From a checkpoint of a small class-conditioned image flow-matching model.
Model: arch uvit, norm layernorm.
Rows from block 5 of a small class-conditioned image flow-matching model, named by matrix and row number. Rows with one number belong to one neuron. Each number is 500 + 50 x the weight over its row's rms, rounded and kept within 0 to 999. All counts start at 0. Numbers have three digits each.
After each neuron's rows are labels from the 100 images, of 14848 (inputs lightly noised), where the neuron reaches its highest value: "colour at peak" is the nearest of a few named colours to the mean colour under the peak; "responds to" is what is common among them. Only what is clearly more common there than usual is listed. The data: rendered scenes of toy objects such as cars, trees, mugs and chairs. In brackets: how many of the 100.
# fc1: MLP up (model.blocks.5.mlp.fc1.weight, 768x192), inputs 0-95
# fc2: MLP down (model.blocks.5.mlp.fc2.weight, 192x768, transposed), outputs 0-95

fc1.210:511448556458616493436533593452481408417471473555357605554520470489400495578482577483518487428589506405531513470574555496545489539544508552536454433449491529521456555561505602463504510537437526478449543483530469517522528450509496516479505528534442465492530460516408518508519547479551473564
fc2.210:466445503552480442586588579445490489522511391477497539519493603523559488494524580467476506527543487604564528471505576471495514535551530471479500583537462544499441527563504583534434517490494490561546489462470475487492475485473612464501484580517477579509520423524551374505483556473578414520
colour at peak: blue (32)
responds to: blue object (48); its colour: blue (25)

fc1.278:589436559490532486552518466438518429486496570490514436533444500463566601408578496573445452517578469483496484521522359536569460522453506502505458525447527505531542604541477466562406486509472530488434410441479466471570510437527552525567469454490525374478472417436607522551520459433507447574
fc2.278:546554507473571475474441392480557423563417420530505476443478507596518444513516569519507593532482514427495464494531507512574573502488469435492465549496447417440501512477449571425482556457505469555528469549534589507467486494497473444401485480484580433497552517475556487423499528509528571530
colour at peak: green (41)
responds to: purple object (37); green object (34)

fc1.580:490530459513480583442481490475518496450470559591529416526496464494538463508563504547457382498474522467479615520452491448410436426504387551479557578422559448581587473479570536655457491587418503471593431558467479472514498470515521497588487438590535439551540488523491514467512475515422505504
fc2.580:500531469473565545423432487545519517518464586477457464506475478460423549496494480537455530463472573437444459513523444514553525397482468496526512489464556419560448461505504505485514457485542540479396532486503576549518524541514413542464524472443552416541499577436457591495496488537442527510
colour at peak: yellow (35)
responds to: yellow object (69); light from behind the camera (52); its colour: yellow (39)

fc1.6:485518525506532515527568481505487454504510543571465536607392479476511490538473486560423550494493490412529589572471512527516478519538567538555456377492458513503517576471497513504487462563453528497508489454585417415468540659574496462490476625451516464471503512463516477484477493477410520566
fc2.6:495485387348436509556498555562556483480491492556416463427641539506565549542526494509520462494509528617574498529426538542548513520493466459576466516561496529536493478538466525565465578462515472596483494441487636522572424416513579518586523492515522511535523470514481491469517568586582501446
colour at peak: pink (48)
responds to: red object (45); its colour: red (26)

fc1.265:470439343480466466526545502454553505543542588479543453481425512544492463462581506561417491438457519505477499449495417503499477418394497457500536578459419520570479502460430577571454473509485589504523529513436509518627457533536525550554510491464406530519431449456436479587560533558544554541
fc2.265:532526565519562488547569542480469473448537512512560518498570582472454533550466540438526580585603519487490456501442575540466496491603547430461471475510611457515520560452543502479531572482503506536448488519549482578412523465369447476530519514488568496476517487505487531435479538479531453363
colour at peak: black (38); green (37)
responds to: teal object (35); its colour: green (25)

fc1.7:570529532573548490521580543488545492453537423535458574474487541484442472474463568434441587484503510557466444545486556512491568481537567486496460433468535498489436517446563618443541446424500497487445453518538532508536536572497468491474556656488548543475602493490478531431548503493588559521
fc2.7:536573455420547582450403481501520438518462544551534515432490477535522553445601467503562470498531505493516497586559457528443448453443393534590513496486486532548508506437536543481519472533509420489412526500534488549529430464516454476515575499470493553566480566517562480519523495542403469509
colour at peak: red (47)
responds to: red object (84); its colour: red (51)

fc1.318:558502530502508511527632481468461467509484504526489573504559511483441468506451478537471497496489396508379444488486444425523441517546511493435532522560508499430507527467473528502468457420488524526583483394473546415585571516534497561465460532549536458504454512489402554503564499499540599531
fc2.318:522481523460548514478388471532580583431410570477481423505425482494449543440462477570418515589561576480517377541473549623437488474506440459507514520538393481514564497477600467444636397503544507487439489506386476523496466458532481493450611500423408508562510518498600461458445447535497491462
colour at peak: brown (63)
responds to: red object (38)

fc1.480:533555544448553474479529515486470393457508585498465559487397548570506429510399432550393534491471479509523527567383489472559447502482514546570418465553469446604461487454511502616481488551435584517503519419481517459534539584502528574420519577465465454562478422452489517555582518527437512484
fc2.480:444491488573516542525458610553482563550593531484580495492454433490393483439549538465604479471475486490514487422528456498471612500618579517417513515344440554418563474501497440391500511449519467495363464541503469463470520503484557430476498492540521494465476524549476537545472535426478501574
colour at peak: pink (37)
responds to: black object (37)

fc1.436:420480414589439442482491482538542506561403466510574430504465496532403530489632522569484448467470539541485520519517488546506514446402471520436550428476496454481496497495492464526499464423418498470509439511501529520616505463556567611531558500524463525468512556462446499477534469564522495529
fc2.436:528542615458523609488541515503461495526576480577422555538515525410565550551427508457580560577526487501548474488433508488488502533573533483588451486488495554526507560464456540488509534544507475509500542474537476503372471475389470452506515485512544495522516491598514548437510542425522478445
colour at peak: green (49)
responds to: green object (59); its colour: green (31)

fc1.501:569439471457540533560501552472483480427491496566562479518480463477480434462544495496498435492501521512446426472509523423360462469542653519522598522597532517495522544483421528459454387482434503523542504476485477502537407575543491514467442452522451473533586578496587556567444524471577481524
fc2.501:449536568515444446509451464534520542476577507601521500521463573467582494527495496519576513447482431508463520474482454566527529414430445508485392533469439543522577488591555524467581550485503478438533541478529500457468618485445596516526535590457572516439472515442538460491486455529416425351
colour at peak: brown (51)
responds to: red object (47); its colour: red (27)

fc1.543:540503376442469517484555506405498533484569536466513539494410512495560434490416386483454404472634463573477511466415548477496524537435519512532417499539523416385509518535509439504568518551553556412567537455544446512521451534478480486478496499555444518348481549442451527489513513534589509496
fc2.543:483569544564480493498453533527530504504466458528535389511575393522459585501470514493581591567483494440494503496549433471511564533519458482548541503425424521599552499519569430532447444442481440557545460493470570573532502543515598524464441500414502440609470486515495404467543538528543489466
colour at peak: brown (56)
responds to: white object (36)

fc1.595:435484533526476434538568544413473498421545520470407547548436520450568609569495446564445541555569555512543563540492461468467549550633509485450480514534523477465563606454507458453518408522582542447527553559574427514531439504511489523437506586415471508427543456454547496612481496464573445480
fc2.595:508444437501533491538434495548502491515532566505496450536577409509408460498511435578545504388448481493484484482515460542561437462345606592506572425482523477516463473492466487438454529509435526613559411544515568523478535473480444521509436470529574520520505575522467503451574472578449518562
colour at peak: purple (37)
responds to: purple object (39)

fc1.516:548457525472554598509479480550500494472510484490509460508513469450488504560614536578442468439537462445454550504430554567464538558517465566476515413415607515557465528573590502441413473467445477490530511450578538495467450476552511512548445447505522461574543655492441527472551498472512483471
fc2.516:524484582529462485471562534559458540504534524510408564541430549423461514467523501481515526509513422516486503514578533508528573466489619464562493441594456514518552527423431557515566570609589464465479509550499440429549527415409503538525515554497481539487506462570513577488496520480634550497
colour at peak: brown (52)
responds to: ladder (36)

fc1.624:541495548560433537542483478489509502452516561403498519465508498429508571454548624479426580440535461469535484502450558467496513540476569564457497532457358468462425559539424562599455618528552523504526491458451455445537503471461504572466467541460484562602466531486517476446435503501514489438
fc2.624:518449471583505496490598515471492506540427485554583520559504443494485394442469467526457511470455493523575577433464459560534508539523553528409482518464667605526461414515449472445504449487527553502485484465562488592401543494515491489486579483462552530496518550462528474489585534372485488525
colour at peak: pink (30)
responds to: red object (47); its colour: red (29)

fc1.756:581502532560476459480641526495486529483551479532505564555509523496488585598482534525499476446580469526472602498482548516416528485614430509463498509528503499466423596482488527508415427555429505407475580485485500403477537402506560507513444531527476511499488476454441463553458511524557431519
fc2.756:503449532563462471607575622455497434441522422434542576489503591507523493537466576451515540514569491581574536448510583478471505578569552485495480560505471523458494552598499574513434493479540520541532503485448479522456511507477596487443500558527466554534564456494566431494505541464569437519
colour at peak: blue (74)
responds to: blue object (77); its colour: blue (41)

fc1.713:511447495500498474482501488515563438557562638509442492486451492477568451424500575464498453573510478491416443376580417429495465376520488528478509548465453514586406526582428552550518588514514506569460409522538435502569423392531484515455501503491552533468437443468421495460507498468569539495
fc2.713:426565528498475437496460509505459542521513464444475581521399512518552416514426600590503537474527411485462504493613442491530527500479519553562520451442434469462427470544531525539543499485457463405462520491595544458494444518451543545497456479488559489578585525485470496498515477502490351480
colour at peak: green (26)
responds to: orange object (35)

fc1.438:454550540512459450481484554522595471543585564472502508533468543448427493493517467556483437466475587549478466399491441437593428417489484460465506500503545515483473533487499566608468511408509531448527403430477472514442453475524436505488557532452505517471429484478464504523574443519549559387
fc2.438:505537504536458528539461487424459561484516438663477527615461510493496493496508427450483501476440505468473468460466576471483526471450519520524538482503505612474520417461556467548440437445586477505547603501530523546474462471477515546529582449397454558503494591587460508480453501523515581515
colour at peak: yellow (27)
responds to: yellow object (49); its colour: yellow (32)

fc1.462:520494536500492506548640562498484510488505492541448572633470462469474480515512563459494516434496454569439584503455465456552505492471462512542498480541506470476406579583475523496426459540422576522521548542479533440561494445400501522496470533454541492535490477477427513534532428467579455542
fc2.462:578475459453524453464412366545572481499475564505514449467494497514456503428536533599519498539538629468445450562544516525442502419508509457456474469534485479534505413404521513459571479465567414489435489470494507530462448561547509558562580436439503480527476544432530537471560548534436559416
colour at peak: purple (29); blue (25)
responds to: purple object (49); blue object (43); its colour: purple (25)

fc1.211:421528488523457504561531597386537441564432526545556551522391478495456461471539487476571506427608467555538490432465459432534451505549470505561452419445616506472457512454493519562539496603493612478429481427551526596517495545444559434540558513434504545459539507427552490589581507527501514502
fc2.211:569549573428514464499407425590558574368544507454520554409609512524465536477440519425473515536522507427420505547518485533473502503544483484558530448515388494501580482585527467421524510520502424515509525514475467512553465470486485543435500455549485427517526502488527517387422462532565504540
colour at peak: grey (78)
responds to: count: three (62)

fc1.297:518414447548499458489502525445523477520523478496590541534405495591495530473459563552541451508604564501483523509523602460485531474617481518431500530529458537449571508537418514497518447466513534478526527451425471529509430493469575551499537520435402555509441430477526498475479560651522438492
fc2.297:429550534498522520470482530499476478591474501561431493544538497425490437525562430473481526448375443457466506516494406443502449501429516520490516483421486535550509481531525510457463497475497494580522476483525483568446514450490455509461393468529582535489534599483589549476517424473553582570
colour at peak: cyan (42)
responds to: teal object (79); its colour: teal (56)

fc1.611:619512541584512521469528468446454548529505500503393502596514531469453525479499516538498492452491517390554416562455524541378498558464462514447526423542546531454474523454550491349548517602499431436566565465475458521473527474499478545456448491491486517580489564496479454480557549472560566484
fc2.611:569482504442440602527493532436547414452554500552500496435539507563530544532510487591500478502504427520523633491624450437556453520483518454485502506454393483514524504580446439486480452521531504545481479504484547484481399449557444521509539475487499520488639545542441584461524475488474490512
colour at peak: grey (60)
responds to: bottle (37)

fc1.659:445439492585439483486627537429527474538447457504531572492515503442521455539558572533491480458534504491387434506522506488509515506485454455437575428452446517465449519482489552488436496483492598419481539476486554452708428468506506505523491530520477548471555426428455487523547565540561585577
fc2.659:585529567469468559452539509566557558519501565609477482533468524493419551459455500514478501533498574480547526434526526462433515481549521516523536582573524467490520505471506479529573482544495435482536451521518477506427521482393491494478547444487500442528473609533538501425487455434479546402
colour at peak: black (39)
responds to: red object (46)

fc1.596:495542491505424467569501496581473486521546486522496547472476477445465437560551544496390590513491509440490517481519507453392509583443512538438535353482467506567510527468495434462445510517516491548515535523490547519564571551525482456531522546636480470552481419501528451496541403510547415453
fc2.596:538386522503477571509509527526474479444457463521459494518572512516504531518459477396535567446488464521449488475489463470570487390477497580537466494474478503476446585519401423573441487558494529434505574508478506500567423548523537527433543357481504483408467500530465551543420411516363562457
colour at peak: brown (51)
responds to: blue object (36); its colour: blue (26)

fc1.78:537442495435521456517552521588458377554510495547502552559459519608426494548466452532437500450527517477428441551359526571499425477437617535528471396485485551542469508471454507555477492542467486563490495429586436403586558557565537556366493539475478432558431512432512522457603479505483495550
fc2.78:460469527429478529530535503484540490444441508536445482501621570391596537479419484424547455512512501534575459562460474549534459495509435440573473520552550507551488480558468569457539514521538508482494582466472596531523516570549475551665528438459511525513540477515506451469444552457605477445
colour at peak: pink (39)
responds to: teal object (37); its colour: teal (25)

fc1.308:569471513473489504497546517468646509550550641496446488507500513447427506438579522530516589494509506570514545463452426553471539483487465555483480458506543492471538539479481540613500595554555571469557431488443437542625478403473479485453526484498481450481470388452460471547542500511520428461
fc2.308:520534510478488446525486451488524544399495476411379514506493538507493435529475539532621636560551556603441495551512471517454580453576526456434497533493481506451481549476447470595484499404491511544465560510479381587476435441484516418441437538465447493510504522434549499543540554476415509512
colour at peak: yellow (32)
responds to: yellow object (69); its colour: yellow (49)

fc1.697:508483446399476485484529590479461474503479514498553465546551531492521471570512538595436456448499440494410481418515496433472511420439449493478547507624436545481627484550534491431532520497475511515550428454483535529511517601465451513403527530532389466491495503526434476543424532423483541513
fc2.697:465554458572565542447513467498570559490450465437501457455491506496494539510434473497474532488537579517498504476539481535472483539595573458536492482443597437447386427503452501500514527489519520540510478483569434382365444481538461545487447426456519474493503485389480542430552557586500508503
colour at peak: brown (50)
responds to: airplane (26)

fc1.372:443469543469468464562578477527582524527470521513414528537441535452530502442469515486550586480465524534507494501603479465434487483619553478547440430522542494445521503516524463370533441446470466525575526480539561598463539539430418517473510527504483535431583513488540535544522509406516578454
fc2.372:473452489436514440520523549469448548580588437596498458436450569568583542483510514580434503515463515505481470614485531472462544525499555563504447540525405539492528573499497449483493442488527428559538472535534485501515441444475537460450539538456487501529482454592550558502541450499516571494
colour at peak: red (27)
responds to: red object (36)

fc1.358:578414412408541563597435616520484471483561561473542511528461599491441584511558485471465539469489529520398492540471454549438476572544517458523552468446548595482542484587422569448546501453445489502499491452577536471466401489526555554534505459478636450547564472425414536566487464442469525440
fc2.358:501516537595442416474518421449561486545482402510464465463485447568566505417534498566585499507433478479546470523560523476567523487443540562473435476607459495483436562440507513467434551614558483470520493566426463523586502503525497490438536512464402655486452573504527525467523548519568487502
colour at peak: brown (54)
responds to: light from behind the camera (52)

fc1.763:496472530531453404557506532530585484424508619509483573531478507495438468429564450494477503468446523525542527458501489482461526476422617499493497473533443438537498575514608552479486530527582463493524364512536593523471568577511473519500491543524470499531459574505531539487585478404552421408
fc2.763:495412482520534525615533571480442504516528431502506553513492583479506537540470487534489492518620520483527523496498625513440545565548517542537528528555463606482495591503485469513444533472560512561608488515505502519524536371454477563511508508453543522540511458446474479509527540464567464523
colour at peak: yellow (43)
responds to: yellow object (70); its colour: yellow (46)

fc1.64:520480488516524453457559508464534431478593562503541493512541498480433523439605550499397536535565540503436476487510440493489416424463517525465536453466523497501501452489422517593511636523480504426492389508510603471551488443579514518501573494386430496541432433457548490467505523433545498505
fc2.64:548515533532475510534573493548470569456469437470403499477481450476410541498484534419468498549491555508565503558505614436486477583604504554520457551498543507491426521506570478449394497579550523529500537473504499440393590531558491477477395503549507500442493512610509520428491573424553476589
colour at peak: yellow (32)
responds to: yellow object (61); its colour: yellow (45)

fc1.14:450536457476467536504569591502426484425493600548484616521485431592592490500454418438549474504486466433477506438547551499559499543503574538542482457487517426470546529505498507483461584587524518524554479411440401482597438598480536540467489430446471459500538545519580448546539438587495469466
fc2.14:503457496431485522548546483577512510472463488506488416538513541508450524492515500566499535481507540462535462611479424471472478548492473498514487526457456526606486539511575467536614439490512526482463508595606603491390583456540478471484584566552410568506483483419455545520546519453529516520
colour at peak: green (29)
responds to: green object (48)

fc1.584:460557552493520484582482475513508485499425543519535506542433513544434412435533541496463478512523579503469493529609556443453536472572517530479515541537524402481533518538543500418539437487565499565491526521531546502545490536407510452520508590557456539542565516560511426426633509506588556486
fc2.584:421467505451495514535537529436452513606578524509548480499515544514502507581494500405481456472524327460497480479451482576521488580479529615515556531455400582551511501514472469501418548477462521538574483514524415457497508470524440495504409509464508485439456500567513557480502430490588483550
colour at peak: green (58)
responds to: green object (66); its colour: green (37)

fc1.426:556433424526478478491547472447586466518560545513468548474441526452457465413462467512513511525496524507563522401524473459499471483462483495459497532475529387457557559439508518602503489459431528556602391470533517424528539512416459499478575532433521546417445449565532498537483419504498529479
fc2.426:505431522569542512479491520513467509494517460461532466590496462520493506561545450536430482385536498461440564490477460527473546508451459570495567405512448549515495494547499485446406400562474472484483557512425509532497505473577518512501443488543447508599525531410509532472547515511534546630
colour at peak: pink (51)
responds to: yellow object (50)

fc1.630:498385495570589506547519542503484469489556504479502522479534489491560508469480393650520484515498452543497581481499471539476425538593425533490513497447538491575396585438527477509489455535393451517445507436501521503533518443432440505569484427559516496507556454515462533475496458479474425559
fc2.630:490525649460564452512518489440508525537527446521544419478509504572461603560641481426422526530483463436485511530401525506538559504464471410472496513526511518496597490519426508455470519526495483525589498454513483539497614586491432515505510647461467518416468550469600390501531589600582487507
colour at peak: purple (40)
responds to: yellow object (40)

fc1.250:514476463447439496361589542452464469463411532513483486553528632535451424479444479507406496486456527453419530490533505495514430565516505534531558525477437572521583559560528519501453427523554453551408569505502472499491547508436537412536504451543447494514448491527485412529490626511528531459
fc2.250:492488482365515495528446478416456546473462516531536517547562547486627494480557450497499575529470416532567524550489490585502442440459534505429566483422486365454412417544438603510505451431531549534498504504451389680553448437466540574506470554453515525485555590436489560501544525572502482523
colour at peak: brown (56)
responds to: light from behind the camera (53); teal object (34); green object (34)

fc1.201:420456410570468537474492510420491508510415481512452528512443419517651539556495500515443437505488442402526512516556516423545463446525607561508518403537508532598503540558559482445558472491477494477465441539562512499553487471519543493510556616479467575464585467458482553419489447506548503508
fc2.201:562545555372463599548491566498501513453493496421559480627499570488392505494546482528556458501543539461545427610547549583448477507531470429425492580444472474461551456566563498513424547587512478473489524543461488515455512479499506530585480487506459536501411544503598492540584540512511438443
colour at peak: green (28)
responds to: red object (45); its colour: red (25)

fc1.451:500495528452425441502505585531466484462511574540548546478509557503520533508536379517479543474484560501490489480516442525496494572503501539432560412509610474505521577523391491478568520482466520509538523502562472488608537534547542555546567518500513485470530446418483474625583457432498433491
fc2.451:452464522531526470511522387459543543425508560486532519443530508452564473626498507514531544468497412512578479443451598473487471591512506513462478458474451485417520458516441451463511570628468588583533526609508527461505516490431532577527482507459549501569508515525500442405446543508430386554
colour at peak: purple (30)
responds to: purple object (44); its colour: purple (27)

fc1.330:529521558426384503499521562486494476480512591513533518448550622468515505388557451510515430485448499553454488506470546491461449518532452531532477467436485462557529521509549357610499432586566452484505409520529509462484569442515497518527481556499401493482576506459473539597418549446550515512
fc2.330:433540431561505448500493509456470645487514479511468505512507440539546531562451571449485587523506462519485500495541434497484450421573548450440533495529585520416471527469467594504482642479503484520485546426456453487586490529546517523541503412460570399455506554514574417500548478567507436494
colour at peak: purple (28)
responds to: yellow object (51); its colour: yellow (32)

fc1.337:502396469535391477542441506535611461438441519515467465448495554546443483408545543555485532460567541553404479482550559507464482406542445481423551437544526416516516477485538503518537459468560489468415396389532498508517491505570572539455585482398421473488489560475532442449446546545512508433
fc2.337:436555511523520569498599555483432479541543465467480561578491457479511457579442428445454519451425429508548553473425471485512460591463523626456527564411525523532547635541493578493436534498452571562527537564528558479489491451462477505504380540528534520519558498507508591461527430425586486567
colour at peak: green (33)
responds to: teal object (46); its colour: teal (27)

fc1.656:473463474485365445513553481471550466523456551449547451517472477557478546438550504569465492487547546496488584513464424488442443496498458477385533501531461435544480498491442583554434461419575489517549467600433479471635506403486484558451476528437513518530429427456430538535530505601494432553
fc2.656:492536567465583571508494466478481510473521522561446552456453528490529511475464480447463545534485461532460461533503556476454574505548551560537521491454542545485502544432556495493532524544539551486442511428583513539502493546425510463506529489527452505451633554592513464468406511495543568409
colour at peak: blue (40)
responds to: blue object (67); its colour: blue (39)

fc1.221:462488456526443551573536578430538580517489543456464546452510500482546520523624455497508391435489477512458445524520485407548400431505479519473489432541521427445529529531481460470538503548484481489470566503518543471517592523509526465531569526387444507452506583504484536555514511503550584531
fc2.221:465536543448374476474438477484442500501493519513478506611485529454462440440421597502570490542572543509429459530438513550405567478481445556459506564520570601552515491489509537525455504482461537452437540401458440491478409464486453490408462507550488427476462430505635515500516464526484456514
colour at peak: brown (54)
responds to: yellow object (38)

fc1.309:491492506551424481491525459447484466430522510458550439564372486467535415502480486488485489535480452493452475405481422400569531461597535472452518564440508493502517506576465482519463455475497565429584421514582503533619518509475540423412487541496406490545418500476446523578510527503590431592
fc2.309:486526478432440531476497477586546463548469605570471509490589509513436533456593515593529499470485605506457470459590531516420520392457511592525449473510467538466487462517511513493559509498544465543440458428476536547447542422504437539575558468489543487514578537511564485415571473507442545433
colour at peak: purple (32)
responds to: purple object (59); its colour: purple (32)

fc1.1:511452410454470511411510528540598457550518438497479498504554462515446578417531420474492456396538392553483541560568570498396546469408449548510362441426414568502480529472493439512426526503470483441571439486457555507451561544573480505454486592519438563481471496470445482462523533525553464562
fc2.1:448372458531455453536546557518518527523425453520520432581441516579473463449529517575515519385503536479520527503513465471405470485472512585453593544508496557458467477540430594470436412518477532565530481464490449491541550498553586518498494543529451538592474518454538485554515500520535588546
colour at peak: blue (43)
responds to: blue object (61); its colour: blue (34)

fc1.317:489430562479513578464565478575566457478491429513461458429605460483490379480551420468519455508501539498363477452463465487440498408573492558480474535506536491533537511558447498515441505417609527607559502483505470453553468449553519473497565391541505474469444506506507501489511441515530465477
fc2.317:575458422377440506615538457357492455463522466532474489512504456539610462462461593544497493464511530492480536479591492410580451498467493489478557498553528485556414524528594484569493471532550499485493492541557545445502381444514462505528406488461515557498555545523540558411530449554514493438
colour at peak: grey (47)
responds to: red object (50); its colour: red (34)

fc1.49:475485466536512578511578553411564525518397514473438489495529526415530481433428508471451624508541447466401454551587526518407437437530568565564484479466428488475532552576454491561412563499524511565478561407473401504518473515495604434485477598451507539459479543483502468473530559511534523514
fc2.49:485478520496415454566499482515582327535548495562548468556510529520462422571545472520425431546472461463481449495458503501586434571403460524452583514456539431552469422576513494442516408548560487488397460516554562482490543446465442529528461523465507555457600523408461507543452493469535475547
colour at peak: pink (31)
responds to: red object (74); its colour: red (47)